Weights of a small image classifier: width 192, trained on rendered scenes of coloured solids on a plain floor.
Rows from block 5 of a small image classifier, named by matrix and row number. Rows with one number belong to one neuron. Each number is 500 + 50 x the weight over its row's rms, rounded and kept within 0 to 999. All counts start at 0. Numbers have three digits each. After the name is the row's rms in percent of the matrix's.
After each neuron's rows are labels from the 100 images, of 14976, where the neuron reaches its highest value: "top examples" is what is common among them. Only what is clearly more common there than usual is listed. The data: rendered scenes of coloured solids on a plain floor.
# fc1: MLP up (model.blocks.5.mlp.fc1.weight, 1152x192), inputs 0-191
# fc2: MLP down (model.blocks.5.mlp.fc2.weight, 192x1152, transposed), outputs 0-191

fc1.495 104:500500500518443597500567555500363523446409500528500558572570575421500468500434500500599409454500472500500445521579500411500500517500585570500473473565426500500500500500500500500475500521485500500500500500555500590552417592458575500565500531500500500500500500500500500435500500500500500538500424500440500500386530629500454456500500558587500394500405484528500500500500500543422500500500500472500531500412559500560500500594430552450559500583500464576570500500574604470432540549500500500500532405500461500547500455446500446550500482567500626414500464358543500621608500545500390553
fc2.495 086:469500555399500500500500434533592500492500500500500500518500600500500444500500500340505539500383500500500482621451500568450500500500500563500452590500521574459500500500532595500500577500394500500500430500500423500465500453500500477500500500625500454566477500500500500500359543560559500476500500500500500500500500519369500622500537450500500384500500500500500646500500500500457479502596484500500534561500500500618500362500500556430500406559500500595500392434500533500500500500500654500500545500485500581500500481500500533500500433500500500500500564500375357500500500500600500468
top examples: light from the left

fc1.179 108:500472500500438500416541590500470586642541500412547500470500586500500473500500571583457500661500465460427472586500500545500455470500500500500531500500500595500408500587614500500500500466500500500444500500563660500557547500456500635550500500428592500500500500500500442475500500500480531500554580500417588467500500500500442500569481475500500500535500455500500603500500524457500500500414479500596500539607500503459563580581500528317500500500549465500432500509500587584500500534523431500500500580542574556500431500500500505561500500512470555502591560500409416519465424548500500500
fc2.179 106:468500500487500500577459447575500384500460500500450500637500500500500463500574500500500500500500550500500500500500500462500474488500526473409500429638500439434500433469524584417500568500415349500540488500500423435488420500500413500432643476500599500399425447500500500592610500500539500551612527490566500533434508448500429500500500500500500500568500500420500500571431654500525500555500550407411500500500500591566500462500500500508500427500500412500500500500500500500575500500397508500500549566549451545557460418500448490521500500516549500500371500500552500500420500500586500408
top examples: white object; light from behind the camera; count: five

fc1.733 108:409500500500526461500500500531500476500426500398500500500500500500615434522521535560500500424500500531620500524554500500500500571500428558500548500500500515500473500483572573414538595545539500500500500420500500555500500500500500500500500592564573425500370500500500500500541416500443500548500610483565589500500500500500547500572500433555500376570451500423500500500500500562500579583500500532500500640500500564433500608449500500500500555500556566397577638500500575635441500555500595575500512576555500500469500500529549549500566500500500500509500647500492500452520500398434500393
fc2.733 093:500500464500500500500500500446588436500483500500552500500416500500502437478485440552510500477432514500566441500418529500474500447566500500538500548515500500440500500536500680456447500409338500500554500500467638500500531541446384500500485433500500453500500500500500500500540500500500597465619538540557500500414473500466500598538399500500539397500497449500488502573387500500398446500524500424446661500497500578553500500500500410539500489495500510500500500500549500500500500500528583589500548500477448455500547537486544474460500544500500403500565730416556500450500433458500500500
top examples: count: five; teal object; jack

fc1.381 110:551500500512453500500500448500500500588544538551425500500500500353375500500500482500423610500500448500609542424500500416500500422500440498570500500437500473417500500406457469593539500567601500541404616500536411500500586543419544577500500500500500544518546500544500571489500500401500424423500421400500484500538500500500416500500533500500440500527427500532527500523641500562463417500500500555577557594455548419500447433500574529500500500500446500500392430452477437500502500500500521500451419598500471500480500500500550500432500415500426537427533500500394500558500576500565500537
fc2.381 111:500627500490500500458441450500579553500500430476500579472500515500458589421448538397500500590533500568500409479422500640581423415500434500500350511500500500533500512500500500485500500500433605500455500500500501500500538500493500500518500500465500581430500500447500453500416500500461500500521500500500500500513458581500500500422551592469400414500500444482500500533403500500448585500626606403582500478500500420500621501457500527500500500500440510500500500500500538613421500424534497500500500505400500454553500555564514500461365556500500500486537500413500500565599402595565481438
top examples: light from the right; cube frame; spring; largest object: cube frame

fc1.356 110:479500393500457441500500584500500481556430537500500562500500588375500500500500500500398500500500432500500500500500500500486553500500549500500500500449395652452500500500583500500500500525623500331500500500500500473500500422430500572500425500442500542500500500451500500520500443500355560500500516435500500500475500603500500446500500500500500500559449500336500500549497500655541616452500632525443424500553619532500500454427500591500500500445500466467500442557500500500456600489470429500357500500456477527549500500500572500500500558551532463500500500500404531500537500533500500607
fc2.356 113:500580500361617500500432500500457500581500360500500500428500500444447500500500500496500602500551500500628463500447500500500500500449500445448500407500500438500500500444500500580525500500500500522500500500500555440538500418389500561500500577500616445500500500420457500620500597500500421524513500427582500370500557500500566500500500500500494391500500558455525481500490437517500500460500523469500500500557500500468554450500500500500500383500403568500500508500628500500500500500500497544500500551523544500545422568397483429348500546500445654580551500461402500500410500575464500524
top examples: white object; disc; sphere; its colour: white

fc1.328 103:500500500500500500459546555432471552574605500416380500500413463500500500500418391574500500580500392500628500500500401500403561500500460567500535657549500500500500500500560500500500500469500520500581422500581500363540393470550461500500500500500500500566500605500547500533438453500385500500500379500532500573596520568408500500500500500532454500500396500459500500500500452589500500500500500538500500500500500500500500500500500500473429568500500500420500500500500500424500500500500520500500500500581500420599500500500500434403431483500383500500583500523623611388500500436500456500
fc2.328 125:500416500500500449428500632450591500458594545500500477366500575537500543431467548500500500455500500622500500500484500456500500500547545540581500521435565537500415500637392500474500463500500525500500500500500575559648500500585454500541500427500452555441500459500547500500411389432500500436500500548402424500492474519455573500500500565500500500500433347500437500450500461500500597500500622500500500455500500459523500603500499500551410500500585459500500512500500414500459500500618500500500500500472500508500564446558566500500588500434544500500500500500537416401571546500380480500
top examples: light from behind the scene; white object

fc1.755 114:441586500500500500494420500500432500500416441402500522500500462500500500643456458500500566582500568500500472619500500500475500553500500518536541500500500500500500500456500500500538531500439500529500500538500500500500500498448500500604500500415590691500458407624590661500469500500500429478584478419502500500583500500500528528540417500500500410500546444500553500500500443500500500409385601517500544500520500506500427500566535518500537500500500447500403500572500369583443500500500500500432543500524500551514628500500524500548500488610543375500568500575500500495539433500617500463
fc2.755 103:500500500500500500500500500500500500548303500604500474500500500435500500500558500500500500500500500500541500607500500500589578500396500500500500347500365500500500500379500528577500500402500579500500500446606500500500421442373500500500500500476500388500500500500432500666518500500500500552500500500500500521500500601500546500500500423500500451500378500384500500451500500445500500508500500500500500500623500701500500500500500500500591500582500500553463446500568661500500500500500500432469500500500500500500500336500447500500588500500500500500500500500500500500500536500500500585
top examples: count: five; light from behind the scene

fc1.143 112:473500500500457468500500500500475522500546500533474500578472500500500548413500500475500500500500432481530500500500455500500500500466500500500500575500597487447500500365500500422500411571500500537500500386548500500500500500500500490500500445500500573665551622456500588500612500551500368422595485412600500500555406500500436500465456500500500500506345597462500413500617500542500500500500500544548500500500500500402419564540601500532500500500388604551500500500539500500500402500500586464500476595611436500526424564500500500500500530591423601409585500500500500532433544500500500500
fc2.143 132:500609500470500500440500433500587583492529500500513500345440589506552500500469500500468500457500449526571447500523513500611468500482452500571444532500500500574461533539476535450477500519500500500426500500445500592500500500500500500500500418555529580419500500467500548375500548500408567548500421543500488500523482500500500500425581551500444500500462412500591488570420426500463608585533500500585435500572500347499500500500467500500500569500454500500524500500443583591472567458585567555567572500398439500500500589601583500423500543500500500500500500500500497500609443500436367588
top examples: light from behind the scene; hexagonal prism; cube

fc1.277 074:500500586532500584523500477546451409500500582455500429500501500500446605406500435500500407500404580500500500500500425471500380500390500500500500500500586500404500500500500572651551561500500556500500500500459500500563500500500500500500500613436584565500500440500598541500500397500613500410500510500590500500576500485357500485562432500539420607458500500500500500470567570500500500396389500500628500557500500500500500592478559574530500500500561500500500500408500391555516500484568500500499500400500579500517500405500500483486545468500500500500568500500500500500500576546500591500
fc2.277 072:399500500482500500500500500472431560692522563500500464500500500415500500357500537500500500500500500554466500500500500486500582492424500541500500500500444500427527500416500500500500429500500500576500500594500500500476500500500500500500500500500406515500436526500325587500500500500482462500571500500500500500500469493529500396501500393500565500511500500399500500469575500500668447432410500434500482581559568500365369500500500587500494500500426500540500494485443500346523500500500534311525536500500500500500500488455500500622512500500500500476500545500533500500500500427568500639
top examples: count: five; jack

fc1.367 114:500500500446417424500559500487436467500500500500500568500426525610386500544500500419438427500445500612577394500583500500510427500449513395500464500500500500417543470500500535500462453475500500500500500407577434479589481500595500500500500500570500500516401548500561500449430500500482557500500453500557526500500429527430500473532500500500500500610470357561500500500514526544500566500500476500500500500447500500500426644601500532572500416536526551520500515570500560462457550455500608527500500478500500500597439560390500500423472531500500500552555441557500500500644413465500337446
fc2.367 114:523500500500414532500500341500500435508448459638541584500500500549500500581556471500469546431500408417528621500500580508543500540539500500555565532500500500500456562500421500541500461500553500589500500600500500551533500500500544500500500555409500535495500500500488460426428394500440576500500500524554500538500463403500500529434634496500492554414515442541500500547475500522500586472500500579400500365500588388543500538433500500500452592484500442420500500500569477549587500500579359500500572500598448436500500500431409500500500500500500455500436500581500500450500500402500500476
top examples: light from the left

fc1.511 104:532407584500423500576500500500484621580529500500500500449500563401500539500500385500410489500500500500500579592500407500500500483500500475515500500500570500500396544528540500416452500500500578500500403414500500386489415565500500500456500500500500432591513500500528662561500500625500587528509500500547500500500500500500500500500438500500569486439500447443500415525500443500500508500466500628500500550562568500500500500528500455500528500500500457500500585584500500457445398500500500564436510559500469500500500555609578561500500500500500509664576624500588395500500433388500551500
fc2.511 102:500500500500500500412529500579582500526500500594516424425500500593500451500426411392500553403500481628418636500500500500500567578500500500495551500500500443429500533487500500510500592500500500500577503500443443609500500520500500500540583505500558500612409364500500461500501500358500479500500530617513500508604443394500515537423500500500545495413412500524500500400512500393594500529534527423580574556479500500427500428500594500546500553500426500519500500581500500500562500500500500500458500500528523500310500496500500563500500500500500537500528500419500500500493549500456500524
top examples: count: five; capsule; disc

fc1.158 114:425459500500457576500500531500500440514500500500463500419632500500541500500566500500536500419500431500547550559396531500518449500500453500403553500500549422500428500500608467500500568500620500500554500435470500500506456610391429497324623620460500500500520446500532430459500500500500500500500500475385500500451462557500500418589500500500500500500492500500500483517591500419415500500568605500500639564451500500500500575500500471500554575614567500500598500500500500500500575500431500500454500500452360500500500576500395500587500500582500500500500578460541500500500500434500500500
fc2.158 125:500546500500500385455460584500551559573500465427464561408500500500500448500500495500496544587500522468560436500386500549535438500500404588500440482500500500510425455467500408447434500426422552500457439500500541500549500546394500500462465500500500500434500547494500500584500500500500431500500461500500466500500595584500500500500499476408500436500577500500500500510500575476500500500368500446500538564451449425500490447500500534459500542500421609583500501556500500526427500500533537500500500689520609420374639500500545500529521500500414484584560547394587500500402461500500588529
top examples: cylinder

fc1.710 114:500602570536451537500500561500500500500500565554500468420500466500500500304500438452500485500388428532416530455519500500500500500500500649560500500500553500440401494500409403589500500500451500527478582405464585500500500593500500500470500530402500582483500472500568500406500500500513500552563500500474500423500500447500500439424500440537500368500595533465500401500555500500500551460500566500593649500500489500431400512611500599442500500590562500500500594500500451525520500500500445467500524526500480500500431531500500500500500500500551500387500500500500500500458500576626554500
fc2.710 118:500518500528500538500500500500500406451557492500500544474531500592562500500473500599529593481590500500522500531500399490500396500500500573500500500500500500550542500500500570500610596500500440430548503556500415395478468634500500420399457500500436467656500500431500470495575500431414500500493450500500500574438459500500540501500454500500428500446500528500469500471500500500500500500500500541500450500500460500500542500500500475500500627438500500397500500500413542500500533500500500666462568682543381500539548540365500545441423566464445573500500604500613540500500500455500500472
top examples: light from behind the scene; count: four

fc1.660 108:524542500537453500500500587500521467500466500500500584500527500446500623500500500383407453500522449395500455500442438464447431500440500500605447437445485500438547434500500500500531500500500572500500500515464500478401561574500500500500395500500500500579430649500564500500500500581428500393500500572435453500580500426500610500523500543647440500485500500500500500500500503500500481500500446475500552503500500500519613457445500500500438357535470428547500500500434500419571538500401500500500500566500415468606500500500500500538500500451377536601484500500442413479630441570500540574
fc2.660 099:433440618425436546500500500500605500423500500527500549500547500500500531418500500500470500500500500544584463500408580476500500500583500538501412422582500500500435500561552500573500516500500500528500500500594500599460500500500377444500500500500385526500500472514500500500500652431591500500500500500451633500500500599500500683467500451578500500500590425500500546572530500500535524405636481564500500449411500500486527500500500500416419545436500500538492438494376527500500544500500456531412500436480503500500500403500456500500479500500500368500500576500500577487539421583500515500
top examples: count: one

fc1.662 123:500500410406571500522500419500442500500500500512434369500490500500500500590525500500500500565500441500500655500464474526500500500500500500587500500500469500500500500500500500477500500500460500500602500500452545466473500500500500500629500460461576521500500607500500622477577562516500436500596438500642473500591556472500446500471500574538500527413542423500500500524500500500500447500500564525392537586500475500439500500472568500553500500500369500399500599432500500500470500500500593478413477437500500500500500500500580553538476427580406635500500500500500500363500401549345543562
fc2.662 143:500564411500391449500500484635452500500500521500432516500500500500500500500500500550347535442471500436538466540512500462500500351500500580500500433520479546500480500500500500518500500500500531555471500568516500500434500419500500648500500574500500619500430500500500500500426456538500554500500500485551500522500500555406550500461500471500401544500623390567461581500517532593544500500452476500452517500411500315588500366437500500450434500494410605484500500478539500500592539500526450500500498463500534566415500500500500565500575500558500444500500537568470500462500500627580587500
top examples: bowl

fc1.676 110:390500500500437412419500500500460500500576460467591500500500542500500588500445387500500500555500500500531500500500405500383500500450590610615500500500574482500500500471614569431500500500500415484517470500440567500579451609500500500500383500500500500500500500596500500500441563500458500432442500500551500550435500465500444500500500411500500589500500479500560535500624434500395500500532500500500530516500660406500500483500427500437434612500440500500588500582500460532531500444479444564500491584422500500544608500445566500500500542437466463500500500500536500367500449422433500529
fc2.676 127:459497472500500499592424417431500454599500500500401573444500452433500500442607500544518500445593427547587480422500481452437500584500514454500500500500546533565444418500473500454500500500605455500500572522500467500590539500500500500537500467500500500474588500419392500522500500477500500500376518510500481500562500537500449422562573562500551578548486535500500424549500379500427500500500566611689386413402500500500386500500484585500500500447500479458500479500436500509527500479500458543472433562500492484500500511500538429484512620500500565500500400500500500500572422500432548568
top examples: count: one

fc1.415 116:500630614424500463547500504400500500468479500500544500500500500428500421438500500444500461500484443500500517553537500531500418606500579500422500500571500386577473586500536500556524604549500500500466500500568480401500500500377515621500500500512500500445500545500535412560452453469500500531500468561500584443572500500500491456554500494500500500519500524500418515500500559500500500412495588589612489500576555500500562432581500500325458500568582404500531441473500500431500500500500500500500448500565500471500454437532438475500471523380521581500533500500500521534500365535591404581
fc2.415 106:500500500421531500500500500500520500630500598500500413522500500539500500558415498445500610500500500443500500559500500500516517500407441569500500410500500500526507500500500408500500512500500526500402500592443459500470500500500592554500500562500546500630500500553500500500448500611505500500500500500500500538500500407448399500500500538500500500500500415500618575428500500576514475535417464500500580573500500500517500396429582500477500424588500500500547392533500500444506500500379500417500500500500563555500600500596500549577384431500581500500456500500500318468421611500618539449
top examples: count: five

fc1.336 072:575345500500500500419623424500500500500455500423500461574500500448500458420500429500607629613432409540500500500426500500500500405542500500500516500448611500444500417479500500500585500599500500522500500469500500500500500500500500426500421560430518564500470500500500500367522500572491583407568500438445500500546509500500500500500500500722477601367441500457565500500500552500500500560500500500500597565500520500487574476500500500500506500550416404479500477625500500598449500500500484500458500496526479500500500500500579405500500500455439500500500500579500500500549536500500451500
fc2.336 057:547500476500500531500500621500500444561500500517439500500500422508500500450334525500500500500422500632500500500362438500500501449500500500606500560485499582500500500500500434474422455475361473500576510500500572500585530500500463511380500500507435500444556424500358500500544466497500564477500553633500500498517500417415500555500500449500500500500500438500423500500571577500500482500500500500500500500515500544500500500500426500500500455497382500500450500500500470406559500500500420569500582348500500500447500500429630374500500603444500554500540500344500500554500500452500500500
top examples: white object; its colour: white

fc1.150 103:441500454500500500500500500599500500500500432434500534540500473500500559500586500500500500562500500398500500512428500479500452513443513589520500370500500500500500500628500500471500522485500573500532376378535500500592542500500461500500500614500468500544500500446510500500427500500403521451500500571583500500500627500415500500515500500500500578500500500390604583500500500648500500500500517500500500427500500500528500500500572537357500500500549394424500500539630640500478500437500500556500436500420400637484500500375500500500516533500440500500601500500429500500500500500565500622
fc2.150 110:500387394500500500472377500450500500500500416500500500401453500342500500500500500500500500500500500514474594572663500500487547475549500500427532560437500500500500500500500500500500500547500500685500491532419500516561440435500463446560406500500539500386500500397426500580500500552571610592425534500432500500500638461500438500500500500500500587500500500518412500500500467500500512500500614500500500500500500500500500539471467500447544376503581500527392468500500459500500500557500411612416401500500500641500500500500500500523500530505567500500500500531500500500500402500443564500
top examples: light from behind the camera; tube

fc1.544 109:500540447543454500500500500483500500500521477472500500465500500500414487565500538456500541500553500466423525500405453500500446500500599592597500500500500500500500500427607500588468500500433575500500500500385530410500587500345500500585353457500538500521407437484472436552550373500448500437500436624561620500500500500500567500500500639543500500500608402439500500513500500448500397500469555500500500500500538547534398500500500500500484500500451500457586541500469500547500500445500561500500430557549399500500500423436381551500439449468500500500594500500500547387429500540500540500
fc2.544 093:500572417500500447500500385500572500500458464500456500556422588546500500500490428538500382500464500379562375591500500500500569500431540422500437500546455557489500500500544500500469500500407500450449500609577458569434500461500500500500500500500500445501492500500500481526500500559397500556500531500531500500473500570464500602463500423500500393475381406500500500527518564576500579500500500382500500463500461500561500586453500500500552500500500500461500488390609561500500565460429626500500556500500651599441500454500500500500500500632500401502500604500500466425500500477548434500
top examples: light from the right

fc1.15 114:407575448500592500500439500500500589530500500561391559546500533470500500500528500456530500583454500418500537576500424500500500500435360451417541500382530459500468500387500500453523500547500500500500469500500399500425467500400500429500500500500545500515565500500441500461500500500469500500500500405586423500500559419500564500447453500500500500476500500460516500474500408500500500397500604500427478539616500546500500500447500621500541500500360527500500500500500500500500447500535504500500500607500389539554500628500500564500573500500500400450570500500617405464439453596500617575
fc2.15 124:611500500500417592500634387553500517500487564363550500530475500500552508500500500617500500500442409516466500500547429500560500500468500500600496466626500558500500500500500562500571432595500500418500500621500485500426500403623500431500462500432500500500500500553544500455445500500431500463500500500500500542500500497552467500492500489500500500419500500500456600450500500603500500500500439631536500500500500500500500467500500500500500534422494405441593500498596520471604500500500500429595500317500500563485557421500500500487500500500447500454393456571500500347500500507500500487
top examples: light from the left

fc1.684 116:500359468446457500500564493627428484500449500392559551459550441531458594500560500500601500533500479500500595500500490500526541500500500500500500469344468460500500417500641500500500585537500579500500500500414500596500468556500439495435459500434500443456447500578500411500482434577500569452500500500439500461460448500500578500615376500521595500500489420411500571400451500457500574500500595465560500500500500500500462500531500446500552500598500500500500500500603529500500571500500500500500500561500500500580500518500500528581609466500532401563500500500610500369500500500451500500
fc2.684 122:558480646500500550571637500479500500558550529500614453480426500622588432500500500500464500500456531399500500503500500544500500500554391589500500500623557500458478500464425539500506462500411500500500546500438500577511488469599500500500644500500500520500500500500500395500500500500546452500500500576500500465500495500500500500500522500477500500500467531500500500500409500500511500421470425423583500500500520394500410500518500500526435623500436500500500500537418441500623408500500577358587592500500500319431500523500500524441500500451444422500553492500500500513556573511500432500
top examples: count: five; cylinder

fc1.248 117:450552458500508424500500563445500500500388620500592408602500555618500500500553500500500500500424500500500526500500500403495437568500527550500472443471562500369551500500500500500578583613524571500500586358500500569500500500500500538500455641544500620500359482530403500500459500500500500460623388623500578500500544424500492444500436500441500500417488500463500500416550500500613500478500500500526564563512500577500500431500500445500560500500558500544550500451500453500459500530500500500424500554500500561559500500425411500500413500500500500448500445500500500500500500500569579500
fc2.248 140:461434604500501551535558581542419487598500592500500500500613447516476500500500500636335472356500484593443500517565500500500500402572392626447540398500500500500409500500500500404500444500500452500500500500500487500452500500529500551462594426500500542500500500500500516443500518413579500500424500500500475527500500500512500500500500425500412500500500530500500576402500535500500500500433500570397482557545492337500500371500500500442549500530517500500500488500500443450579500500439500429492551358510500500500500500549500500558525543519500500419472500603584500500500434500493571475
top examples: count: five; twisted bar; star block

fc1.183 112:500500500500433596533546402500483404595500539500572442500500618500500500590500372500500500551567453479500487500551500550340615500416576500500500500500424508356500541461500461500500544534599500500500500500540447371500539421500480570500585500448500434500500568500567437500500470500500629534545500500562587443500500500500523500459500582519568522500489500500500500500500457500516358436500500500443408447500500500500500500500500467500500500391500478500500500568500500519500539561500572576468500500562500416596500500500458500537407440500431462579532564500500574461456538473500505348
fc2.183 117:500500500565555549512500352424588444500541583472500500500539548500500536500416500527558500500508500500500500379500500500500500500545416500500477500500553389602424500467423500500500595460479492483516500548480500500460595500490492424464451494454500432500548500457482433500500527500419512500379545500500525500514411500503465491576552601392500460477500500402500471514423511383408569597608502500605500500556500621620516500500500500500476514453508500473500500442462500547500622500362500632500584508500500500500509500500602500439500499500500500500451571428538516414500454500500500396
top examples: white object

fc1.493 070:468500578500416500392500421445462435418500500439500500500555500448542500539500500552438500462500408534587404500531453405500500500453467500556437545410472500459454532547450500500433500598550459539500482420467428500571528453500421460500428419500523500500500500463500500500418500500500500417500418500547500597500500500533608425474447370443500500500479500500500500500500545450500454562500633588565539527578617500500500500500566625500500363573422544500500500554500500459500500449432570500421433500522500626500500500438500500455582453500445562500500562554579456529500500465577449500
fc2.493 048:500542419417454405500500457500473500534548536483555500566407399586549537500500438429613500477500500500500500537317422414381494527424444380485500500452500500464500500500499457558498500521500426410500500500523439443342500500500500500470500606472545558448500593570500397441457500478560420500536429500534500450425500532563507500500534500529574427500500609508428423500602500546537500518486500500500596504500445497544566500469500595500500467452500500417500500500474500500500492405500500587500459500539500586500545471500500500432500507500512500500569406444444611500494560475500528500
top examples: count: one

fc1.117 099:500429547500500580442500443500500447576380415456500500575500500565443500500500429426462404535500433500500471560517408538410500500466500547500493500500500500517599500424500513500450467500500500500476500500545500374500552500503500500575500567539500500500500634500464431445500528500438430376580410500538376617500500500500441454581500463500500426531431500532500500500655500554500460475584500500380500561458500424500500500584500500606500500500500555389598500500515500500405500436433500439575514500500542500500500596475425500437500584579474500500500500500500500500608500572457476500
fc2.117 091:430500538434500553500500452638500500478500500565500500500449500500519500454591500500500618500500433500611416460500563500568426391461500500632500500570500500500418500470531500500500500500500615554427500415500452561500490543500500500500576606537596500500500500500577500500572465491500500500500449500500500500539500490500537500500500500500480500634500500500500584500500454500519500500500449475622585500500636414413571500500500511500500500570364444538427581500500519626500500427533500456547553441500355500500500500500500500439500437500466500500500472552500454606588500405500500365
top examples: count: one; light from behind the scene

fc1.268 104:500500500500462500461500500500500404500500500500575500440500423500552524500452500500488448427500527681500500545500500500413414500471691613527500499563424500429392458500500537470530500500500500500500500500567500413545500500500500603500537500500500519546449500500500500470500500500500500464536500600570500500582500533500500534538500555500500500500500500565500500381500500500413500367500547600500500500500487500500500500563550500582500567500532500379623500356500657442409500500500563500500500552583500399455500575354485500500441439500500500500422500500500500500469443418500500431
fc2.268 101:500500544351500500500500500538558500500500500598500473500461456571500500500500500500500500500446500443500500500500500553500500500551500500500500445500575510500500613504500566480452426420390500500540500541461598475500563500500342537500602373500500500446613574523500500525527547500500500500500652537566569583361572534514613500500500500500500500500500500470550500500500322450500500500500500500329500542500500531547500500505508500500500400389399500500601500567546500473542500423500500483512566422505430403500500500500500500500500500461500500500498500603503376421452500531500500500
top examples: star block

fc1.266 118:500500500598500500543500500500500584440500595399500500500500412500500500454500500500405500468619432500587587500599456428500500638465500500529500500425423500531500416587500500541466500528500594502568500500391500469648500504451500500558431439368456534500537533450500500500500500529500563500500593554423500480500500604500500500432500500500500593500427500500500500500500500527547500500375510521500500500543520595440530500528500586438500443440454500500500500500500500587500500500432532403500500500500500431500500500500546383312584500500465500500500404500623519500500500500500500592
fc2.266 127:367591531474500586500504500582502556500500500525500500500500500500500588363447500500500500500474500537500290467458500610577338500500500603623500500586500500500500529453447500500500500500500500406500500500458388495500500500556500378385423602500500500580573500381493500500500500500500444453515535563500511500500468500500521500500500500500519469500500500564638500584500476500500500500500366445500593500500500500564602510500500500500500385404442500500568500500408558455463500476476578500500488500500500500536500500500500500383500460566500500500423516500485500550500500567515500500
top examples: bowl; largest object: bowl

fc1.202 077:419447500500500555500500500527449385535406447448500500636587473500463571565597500567428577500455442458500567500594438500500500453500500573450500544558500500446500572466500500500540545597554500500500500500500553500557587565526422500569415500415473577500425462500604500404500500557452500459572568500562437500523502500402460500500500550500500456500500432437500549435500500500459423449500538500500446594500500446583500587528500500500525451524500500565473500574500500565500565500537500411500500594500500500500425540424500477413552475589403603446500529454500419500589376500564500500
fc2.202 054:500500500500581500500500620585393500382500417500629500500500437563402648444384506465500463469500500500431619517500467470500569471500432500500454499500500500500500500477500500500500469590442500500500491500500515500500571588500431581533384500521500500450500500532422500551521500500538433404500508500500525500472500500500450500412500528407500464500500500573612481500500500500456490599578500500495607524500568535500497500474381617438435500673416500500500500500572500461500463500474541407500500318500546500500557449569500500500500500500500500500544436500449525500500540500500444500
top examples: light from behind the scene; star block

fc1.155 121:500592500500469613574562401559500420513500563461439500500543500500500546418524500443500500397500469500500500584563500500580500500500500500500500500558500399500500474500500516500500584558537472500500587544500500500534512500528500598510500658500446500557500500500500435500500385500500607500527500500432500500463438559345528500500500436575458417500500314458500500500500500500445548500500576532500565500382500588552500600501500520500500487593572500456500500500629500500434558500500575409540500500500563601500500386500547500500500500500437466376500500500500500500559571500493500411
fc2.155 143:453603582500500613586500449562500500500584500500500465500500591500544441542500500500500414500478500500500550544453459500500455500366390500548500500500421500500500530500500581500447500500534464500500519574579412461368500500596615464500433627500420500581500527500500500422528500376582524545452379500557500500500549500420500585424500500393532467500447434420544491541500475500500500500607445500500500591500499418518500500500500500420469572402500463467625469500500608500500500500425500500500500500541544539536500389438500446500500500500500429500583500592500500488500500561500532500
top examples: light from the left; twisted bar

fc1.653 110:596528367442480500434500460500500476659539500500460582500540430549500500460411500460521500531500446500500417500520430500500591500500500528655500500432407616430500500421638476574590500500566500479576595500590500465500500500373500404500500500442520500473500500500500500547529500500500535500500500500583410487502545594500500500500534500540388500585433480500500500500500419562500541550500536500500429500439500463500500500500576484526593500500500500500500467572553547444416560500554474500538500500500578463500500500383500537500539522494500500500416500504545666523558500553547500590
fc2.653 106:500500497500567461555403385500464454495471500500500561500500500500406547500562610498584582476436500564500500500500500466500500500409500467554425504393500500500420542559500500500536500425500500500594500500500500463500468500484527500526500456461500460500585500500421607499503500500500500500447559500566500399413500410546525520500370569500500462369500456433469500500503359447500500500500617500500500500577500500500500445500500435498500459515500450500586500500559500580500500441365531577441500500500443516579462500500500416500582500500535621594500500529525426500431554441342626500
top examples: white object; its colour: white; count: one

fc1.547 115:391500543601425547500574500500500500500387500442571462572500543480604418500464572500546500500500515500500442500441447500546441500425545500357500436500522418500500500500567414500500535500537361520500548423581530500500500560398376543500455500500543530500500500500585500500483500601500500426500447536500566402545500500500500419479430465542389461500451542500410581438552583500379479500500500558528450469500475500500500500664500500436500448500482407500500499551580500454609500500500500500500425500555500500500500500500440500500500500500500500434500500413457622500454537524500414500
fc2.547 130:500500500374533607500416500604500500426463500515500500500533530500500500500500562434500595569463523500435554500500449512361500500500500500500500500500521486429386420519512500460500639588447500500500500500453386500464500500500500481357500528475554482500575500500416500500500500500601500500500500500500538573510533390500500497500500473500423414500594500482494602430457552500554451500518606552500517500500418536500488457522500500389500500500540487553509410500500500500443572414460439580485521463500500601604500466519474612582500460500535500500414530536500393454445500500618595415
top examples: light from behind the camera

fc1.176 111:500469554387594500581500500500500500627388445500500500500594379476500431500462500568440500463500500599500500500500443500500500500500500577510539500614500577429500500446562404500500500500449420500594500500539408457500500553419419355481500500471500446535500500454500582548500535500568500459500500431500446567505555469572477541555500404469500417500438539500542618500500500414389500393500500515471500525500500586528488500408500530500608442569488500500448579500500500434622536500500500500450532500639500500469500581500500500517461461500500500469500500595500380500500500500556500500
fc2.176 101:500500500687500500517500446520536500493458500392500500559500500500538636500464575394500500500500541500500500431500550500528500500500500460421500547500529407428500500500500500500587500500482500464500451500482442575500472500500609449500500500474515500500560564452451500594500500589500500500500500500500468500500500450613418451547500500500559539500466587500596500454500401391454408500500500464500441527500572500500500500547500500500568437537500500500500413446497425406448500528374633445566418500511466500502500500500403537516429553417500623373500379544557500536500569411500407475
top examples: star block